{"arch": "resnet_bottleneck", "activation": "silu", "stem": "deep", "avg_pool_shortcut": false, "beta2": 0.95, "lr": 0.0014, "eps": 1e-08, "precondition_frequency": 20, "max_precond_dim": 1024}
Rows from block 6, named by matrix and row number. Each number is 128 + 24 x the weight over the matrix's rms, rounded and kept within 0 to 255. All counts start at 0. Numbers have three digits each.
# convs1: 3x3 conv (model.blocks.6.convs.1.weight, 80x80x3x3), inputs 50-59, a 3x3 kernel for each
convs1.0:114140136091139164090114107127127157135118126139143123165120083157124085165137086106136162141133180152102147100123182102115133123116096153124133157101147130134143151106121138102075160154094127133137132097134117143144141115113155119090168173149139140137116154149097122133
convs1.1:092095120097107151093132158133129128096113150110113135140148095146119092101117093149215151153178109119117098120132127116127133097123108112105171120152180150171149119108116163143111140134083120136137123113116110099108118108132118102154130097128117107111080079134102079137
convs1.2:131143116140136081143125107191178157175165098137107099111144142094136134096107112128147148118106115103108141111141190131161141127132125141132093164147097078076073115132107139158115130152127121103125148158143121105097088124141097155127136149155131161165133138137105122109
convs1.3:160137125120147113131160123126105113161093114152156103141118140115118110106122126154186154154152142154167180105123149092125158103146140093105137100099097109104110125126144101136096119141161109111105093100089082089077117139127141152157136126148139123088112125107100105128
convs1.4:086102113118137125098117094128148131124106126124153123098105111087127120112165188112135148105150118131140134118131132086112152105117147142158131132131084081121092130117092149174155147173159112136137123142145111166175126111142124146139118093105080097157070092213132149240
convs1.5:120122106128098108131134128074114125121102121124125128139169138142173120132157121116123116130158124120158120126137108153134117130149127128114141092147159092106141129142110132180146114119133110138129107150153111104147079130112111145168115090158106103123162150128177139156
convs1.6:102133103107091136118123113091105121102107109096084111110103099138177134129158133111139147122136123142111134115065074112090132126126140154140125106140143102121162159097087140169108135151136123122091153125089130113139194230192134183182120183177129122117139114103145127094
convs1.7:128118116116107111137117120169168139148137112146133119117084094106112101114127131108106100129160123143188115130161145125140173116155134140124154111109137115129149095069107112123135108128128115136130145144122135136111135119101127126127125138124140137124151147151131093133
convs1.8:091103122117154140141144168075097108115136181163169194113117115097142124123113105119115087113133096092122076150169145105141137079093119152113123112112105137152136105132121083107123118129131136134119159118131182161161142141194135102168134111135128093086205134136178183139
convs1.9:181119122200140152197115122119119120130119107148107077160130088164127122132109126158127100156146141162150133158152117160149115133132144109140159118161130136142115087125158115125138125123152111105120110107144134115100095117088115130079116112121131106100146098105141076097
convs1.10:075105127109106164124128143125147156090143129115130115068079093071089092091078090138113096155128088175126095172125083161138122121145125114142176130164174113111135113117138133119143132150112149141113138163113129141094142084136145111142097085125083116119098120121101106121
convs1.11:113102109118098107111101146103107114082102069113096122141137160120150140113084096147140152119125195105139185144164166137142154112113121124147185098122141130146164127139128140145143153148161140143158117142167103129160128133112172134137165127137105104110103119092147130107
convs1.12:119120125116111133120101140138162142140139117111124117134125103098101135111116120133165165109131175103121159121108113112110105121106104102127119140119100115105085078094113101087118122106139110132119134138148095078116161124118151094097169110090128132122110136125092116112
convs1.13:124107107149126130125120131149127163125159175111116144088093104137120126129138104142092107156117101169126114088093106106087115098095152141138123140152197128147152136148105126156094149188118127119111135148169106141142141167154113137143113134139118114089128094088126118106
convs1.14:113129141147149127167165166128117139172134107173166118103123110108142127125143151138132124164155140164141128137123129116140132134135136128123130126121129087111121119098108105112130112084097128135101110109104114099103121163155105126156108123144161152118144144117151204151
convs1.15:138105141138101105122106109091106134139111143119121133166142142151118116134069084144093125136113131159095145132106110131121157138128153132126113119123103151128152161160106130154116112124100109119113143137110146156139127185137112150117103144095128090063125120072106127094
convs1.16:125115125078127157134128166138166172132134170116120176140135158189140136182114118111149112127166110161150107119141154130161135162131104105125137110135122115124133154164177135131105095090118109137115128126140086118150113095124097116127105135127116104137102109147087149154
convs1.17:190099107199133118193136097152128161188142142155132115162117102130094079127119117139133138112098112166131136139138143131097121148132136092108142125117183105146145138122098136139116118143173117131116155143158151164153136143152128111139101101108152167148146151089143131108
convs1.18:131156152119163120140138099161159160148163150149143129135115110120121138094118154134105067133127117107112089087117096136152120095082084086106129157126135175177169121144147116146142088114145115105149108124134094131142109115116115097094151142137118152182106102143120115106
convs1.19:116135138125169138112116115121134118149165155122138139116117111131099135085082122117099108126117111134148136066122112112120119105147162100173170103115160141160148089114127117116154095090113118137126073119155114117139089121127089105092124123116137149125148163137125086078
convs1.20:205218175100114121088087095096103115121142144136136142156138133143117106109117101092104111118129113118121100166160124139154125122122132140148128083100108129128113125156127106131112129103135138137149111120133147132128115132119126138106096094095118127154134127142101098104
convs1.21:169164165173142112152155087167151143163168149179138105155109094156124110132123094108102137117123139121110143109111130136096133149113111111110117100108108110116116113120139131132135097135131121090095132080089150127110137150132128141153146154134129145117144178098123160099
convs1.22:145108095132140124152135161138127137124146162139176183150157154133146124143126135105137126132116138150133100108130126133118116117113067117125112163138098148141123093149127116123112166139118108107111116119097160113131115132152109131160103117171169157121108154154090130149
convs1.23:063112107099103136132144129091138147100112148120110105111116087090107111117136146109121143121112093117093092102128140106078114117125147124096107135146146124116126127100119112100113121139133127116102156137174139131118144103097119166076090157122111087109144132120139188123
convs1.24:103108134164122117162142135124113135150120101144155117133157113100152168083115164136124142139144135109133145095110130109120127096099128118131100159126116121157140126118094107142162096108159119142124063127122090079100099149148117100119174085092139145145145143137145155149
convs1.25:145136136159142149159119158142135105112141098160151113139112123145137123144127133130124115114126114108135093150110137133142166105113128118128163141142120134100073133098130115115129136154140173156128145118080160135119112116161125112131103114127112109107113130122121110109
convs1.26:139176194110194153115183119107119123105132122114141109098102125104135152085127112136130113109085130090101119122089108128104098105100083125137122148113057148098109130129114148132134148119103095126133100158118112100125084094110087107145102116158115133194101162214073149162
convs1.27:188144149157132135134095106145136119138152142084102121127149182129157180133151161135139104112099088131143104123150146118133143124150157125098145116133131112117136125123149126150138129157178127118116136159150108096094118118160129120134133168155126150140112128123130096095
convs1.28:123143140117136138092130119119162136162149136127103087110111089114104132123144170126140109133153120109131125156114105132140111118147126174126104166153120151143101125092074148126098137131135110123142173159088156161099105124168123096169120114149145150169144131158091110124
convs1.29:092126136085136148101137138140160145120125101097115120137140119138144130093135136103132133119132143104124116128117100127114099128107108119141123104109129121081083160141123144129132116128121163180143137165173099091135112113096150135106160133094136138142122120115122120115
convs1.30:107131124101143124095112110118141129103138133133148111110112122121111103165118109128095122121129098158184140139092109157118120155157126128100120114148165100136146137099099131118124093149123137124138121137143132173124119132108133120094112092096134159122109123111125110114
convs1.31:161126154112113140090071105133183152117170184127124140156143154127155141146124122127151106090131155102084097133172157136127144150119135149116149196129113131137155127112152153106103151151123157128143161127101146143112159082122173135083154201096085141171083100123118085089
convs1.32:109115102130104127127151136124096124118105099139176132126170133167178127088104111123111129126127096134148077136123109158121132152136116139145124158121133155149096137184172160181165142148158155130121162123100130127127140150126108093163121106155140134117155112120102139195
convs1.33:123107105092071075108125119121139112112135123116119094150155153116102122135138147123126158130146160098086100170175144099096113120094119065065111112169182120162166121127151101145156128148156104136131108141161118159138168143122169131118131121143135153173096133149093102131
convs1.34:137137162121107134155130126114114170132116146129159191159205175168159120142097099126100125165110123115102128181137143156155164127108147126141129162125140158112115120146150136119140127121142134108093138106101107106109110093124127139120177134122164133139140142144172174160
convs1.35:167164170115116122130133143110099102165124133175164170118120104133108119122073102126127144123117119090108117126132116094137117100149086113126159117136154165139146119081114103128130117086112081105094150139122096119109181141124148141121146161133133119139152124138149143146
convs1.36:165150115161132096128129130141149102158129124147166130124149116117145126150152143131139138127144138109148171150133140116116095112125122077075077092090112127118133125147146102156144107112108108088085101129118152151186117142176132095137130077093124139169130137141163163158
convs1.37:079118142111116136127134117084092093076094092122127137171140142144111095155135128128134146139136113141098105176250214194142174161090082143143173140076066159115079183154181181123120145098130151133176091089100116125145149120125169146146103108141129092105123110140130124135
convs1.38:163148125132129125135108121085100073125134102161120129119114114121125113126102102141122161157146143134165182163109126149182118142167128123141103113104117146126132123142175124125157093088151169162106164120117175125105088122115090112118128132118116104112148144116148143122
convs1.39:085111147122160157122118108128122115173125131178168157138144123142166115162166129088118118100105123125168147116116127140131145122101116148123141178148146109115122133149148134150117146161131144097130135135152130125131128175120145138100121091105141128118144159142162170130
convs1.40:147123155098101154131134166208154157161168088167148092171151118129102111080096123157158110143146093109143123136162129139190192110134142110149140126125146145166123086100111091061125114117174161164127116147105119137084172118130181133154191111178190167152114123093135122117
convs1.41:133110107104121103119124115138138146136108135124122118107129087150135113128125117075107089091123124117123121131117100134131126167164172162111083110149159092130133137135096103113094101112090142117124136167186133158160113127199121134100108092087138116111124097108146115121
convs1.42:122122145098105157139112153118123111157146130096123158130106110109096112088110115121096085097107101117094127134105063125116117109106131133151173109145146075123114136105055127118082094075068100098130082119180133149189140136127146112111129105113107114196101124226080141215
convs1.43:134140134132156127101134125149108130116152135118159131116126126102120152150156165152133147126121120117147139096128120154148109174176125167183143120128120112124110103160179110105148115118154115113102119089097146136128122135133114113117141126118144084137128134176151152222
convs1.44:108110128113129123119136105132127117105116118099082071138129118150118147108138153105119112160163116123124092106158110134136146100097108121112108134116077152181126136147115174132173161160193120133113138094067160164116098120079089133082087081089120123121149108099126098082
convs1.45:126154187092120175105123171161123136167154169153138150147148143170127138097083098144160130133151120108141119108129165104112107097128107143115131115096097171143105157146140149136123134090109140120113126144135115138112146136165138127135158121121121129118142155125114136074
convs1.46:145144108115123123094117129119135132133106090120126106102117117105143139116137128154110113135095112112097106150127166113125164092109143130139108136143121128139122161145111109141133123112115115121115186153109151124120141113151122133145133090121153129120139139109113114092
convs1.47:134129139153137111113109116125101097174145081134143109128101097098084113139117128099130118108115100114106081124126117163069123143126129125123109107109088148144147149065092109117120151129130105108105063095096123121145138118139143108138107091131100105079096106107110121092
convs1.48:113122141102131115123134158100119131102106133118156164078124137133139152125169132129092130152129153131150161109126115104116099075094062131115126114111161128163185123100122150115117157173151141135104140127108149157130107091111107117121113123100127125118131108179146144158
convs1.49:206116105213105083166107100146123125147131148125117116167148136184148125174133101126134102122119098111103095087121110135118118177141146124124131121131145098126137134144152111137183099098161133112125120105119108102087101097129096119125139134147148117128136136109128110087
convs1.50:115131121106132115121110118105148141116154152133131123097111116091141156124137177117117129134111159161183171111102128121116143137120139143134145115137133109100100134136157129130144137159163115123142093125130130142115120149128110156094088069116102112131107109128105136160
convs1.51:115111119123120111144137109120128156117101141156120128126114079155126091102121094134136114097174169077108150142183172093143159118105151117173154076121179096108128114157107119120157128132129108149179121131127103082098095086093125067110151148143110123119142130093107154101
convs1.52:200156159141126106103108089166173155155142145150124122186180141133132115122124108137157160140176154149128091147116131139128139094118116090099086098113080121142137123113073123118092129161116151142125102122098151149113108096093138118107129161155153154159117110118129137120
convs1.53:164165178156123124155105065136168156124126159156139135103097089132139122127130139133143108115133141120096171142164149139145160096119138139161154144126123131134137134098061125148139094125150101121128106127143162132131163081099118082102137152099108103126151112114182140106
convs1.54:096107108073104113109094096131150146138125140099092069135115112100122128101108091126118117143123093123156105149110127186152184157167195145144140121146112112103100161133131098147110096113114146129176128139113099103087138132103130125131171141193140141141107096111098088083
convs1.55:123127147129106109169167134153138163156135148119111115147137100120128101104131109094096080133088130083111094138126137110144135093136133137118083148164082134161137142180080128168165096126141123120099108109091098099088131193120114175137112142135111069090128120091124124111
convs1.56:127096138097102143086098145148143151120144135162144134142175128124113112106081110104148175098135160106137144091111092102150142105133125136085118149091118089127134156087072163087112139120150142125122113125118119143169152132122178126117164103118144137142162112155138119142
convs1.57:143165128116144106081110147147144139134138154097093144088078133082146115125157087146136158127153149107141123106121152097120182143177195093096102074103102125139157127150127129147103154181136134121127099159133102122096171090115147099135141152146122163127143140140158114121
convs1.58:109104097139105086139116112085123120120108093113108106117117157096106151119149157107096094100111137139142133118112120134136131153178147111110077159149147111090087085119146097138218116122192100117112108115108149134102118127191142154174075123159090092107098129094096136092
convs1.59:111123134108142134136158136125111090136145140112125099145165210132148177133150191140137141107104115114137120121119120099110097129116123114108108150128121150143141094092130092115131068132134113107132144142122116104108107121145104142148115151160137158144167150142124143111
convs1.60:121125153120094136081124110103150167123130163132162172160087094134112099146117117150157126143130093119120115180150139112094114098124126134132123118109113121077114113088099093111099111100110128142107123134085127128123150138137128151158144152151101105119124133145101120140
convs1.61:109128156084105130138142157120149156100134137126126124150150117149176123144165150115155129116130135122121113143130123124145099133169144104076083119097162096122147126112103147115138157131154116116117128129131090081079140141139126154120118127160135151151136176152133150148
convs1.62:117103115120124112089101096125124145163100126176162150101118133070125158090145155166126101149149154153165173104156169144169182110106079147138161108068095085063093154132123106122150139112169144162163087089116126104119095104127127105111143115110095103133127106123147151148
convs1.63:127159138118153145126120141135109121114126114101117100111161168125137146126141130139100153128103119098149120112120081146112101177120126140124128107137110114101090110129139090101123118086122131108130116100166119120110116113095130126126174102139142167159125113171093091150
convs1.64:107114107119093100093093123129127141147127157154095148099125183094153195097143154096104113087106144118131152102118112108146171107120195128125098125167131128108142119139177109151188113118147129128127128148109130128104164152133176120126139143135111112111153141097173132088
convs1.65:096116156139132152145124137184167131108165181121119133105100113088103110070099098119113104109112090120126103128100125157113091104098103115104113174144089127123132090125127124129120097086127125167121093120112113114097151092125130114103126141116151159147131125103159127097
convs1.66:176147106174129108152116132159153100109142076126138104118110155178111141160100128125125094128113110140133115163145149189117124163137126106143115074143150090126139077113216109153180123158166081121114102111110096132118121091099148113109177129080081100126090125093138127120
convs1.67:085097116106129153113079131155135129135112135119105117075091070103128106137154121122104101128145111126124116142139146118105108108086071129132139118098075154110081101144145133134147143179157149137116120087097129126115108129141114110090158135177153152097143109102122102077
convs1.68:091156139086149176114149196115112114098099107079120147119132109153126093177130121141145110132129091123107065166126109144155110129166153147146167148156174094121083103124097137124091137088078128121131152181172136125116101117138148090138154121149138146093132139097142130128
convs1.69:109141108124129125091085105127166154088133138082101101093112107132138130130136141125145136120147167103135172143151115115155124094126144120114131142094113154115098144092126160109158159163162125123147156117075149141117100089122125104150139173173093126127108117112124085101
convs1.70:144155117125120115126145141140124098159150098171160124117118134105128129138135120084098170113099177146118164134119095133111103162114114096084099120102105124128134128140143135139129098112112109102132117101108153148123130128136140113140138111143133132133122133127158180137
convs1.71:087088080099122106157149147149121135145124137175178183089099130105117152143152161111151133123122110114117130105116096097134127103123127123119121130101111133107094109091152093093125080112132110126124148111140144135157128135157118164151116133129118117065123135115195223170
convs1.72:110133131084130105122130163133164165133121123130136144106119111107158115096125126129132098147169136086124112148163148120174141126165157086128118139145166129123128146147141125108105103108109140140134160161164159123148123097093102104129124127147115088087115069084118120080
convs1.73:149146146154105112119102119096146153118113144122119142162125142176151163180149158094128180101117172132177185099143171123131181144132147148119132109116116102100097131147135121102093127102100138138109119163120121153109110138151118164126123132153136119110119123103110112097
convs1.74:119125118102112118103102083123125088122140087143138113121093134131136150101109121157119111150118083122122110139121093137105105131128109124096082137137098151166127101105110143178160125135120137125099139102115123106126132157164139129153135146144123095161125125187107136174
convs1.75:115125103135118096107133130079104105127135097126116091162128098143140120117160109094103169106118161115156153094072168101107164130173171136117124159137120162142143172162165136163180169192157087108115119111110107100154133135110112118084108132128134121072137125105112111082
convs1.76:111152136107138145116129116126133158140122109141142164110156125155173144164149115139120125146111152123154130108102114108160144139118117150145108125135051115107090101123097138159099082086080136141119167136084111136132096100132111107118123141128112138102113111134115150180
convs1.77:142146144166164171142148137103151163124135193095143168126103088123123114096104093132129105126126085121129109111126130142163123125125102075102153084104159109114138093116120112121104132112099166130146122121153144123132119139158106106116100122123144149154146149158128167184
convs1.78:157148171120135171102109128125068081118105093141118100119143211116094162084094112127139181095134165088094100159149151128141138128128108127114114138136141110146113096171168121143147109130145104116162142123131118089097104116114159153126132149166120116150095093139098099110
convs1.79:082089079091090077092126107115160141120131109124161157119118159125100148143130136094093111124128101108091119099095133120099117128108120141121133104107127112100092172145155153135141127126145128143157133109137119095097135147107123118136163151153105126164116109151103128180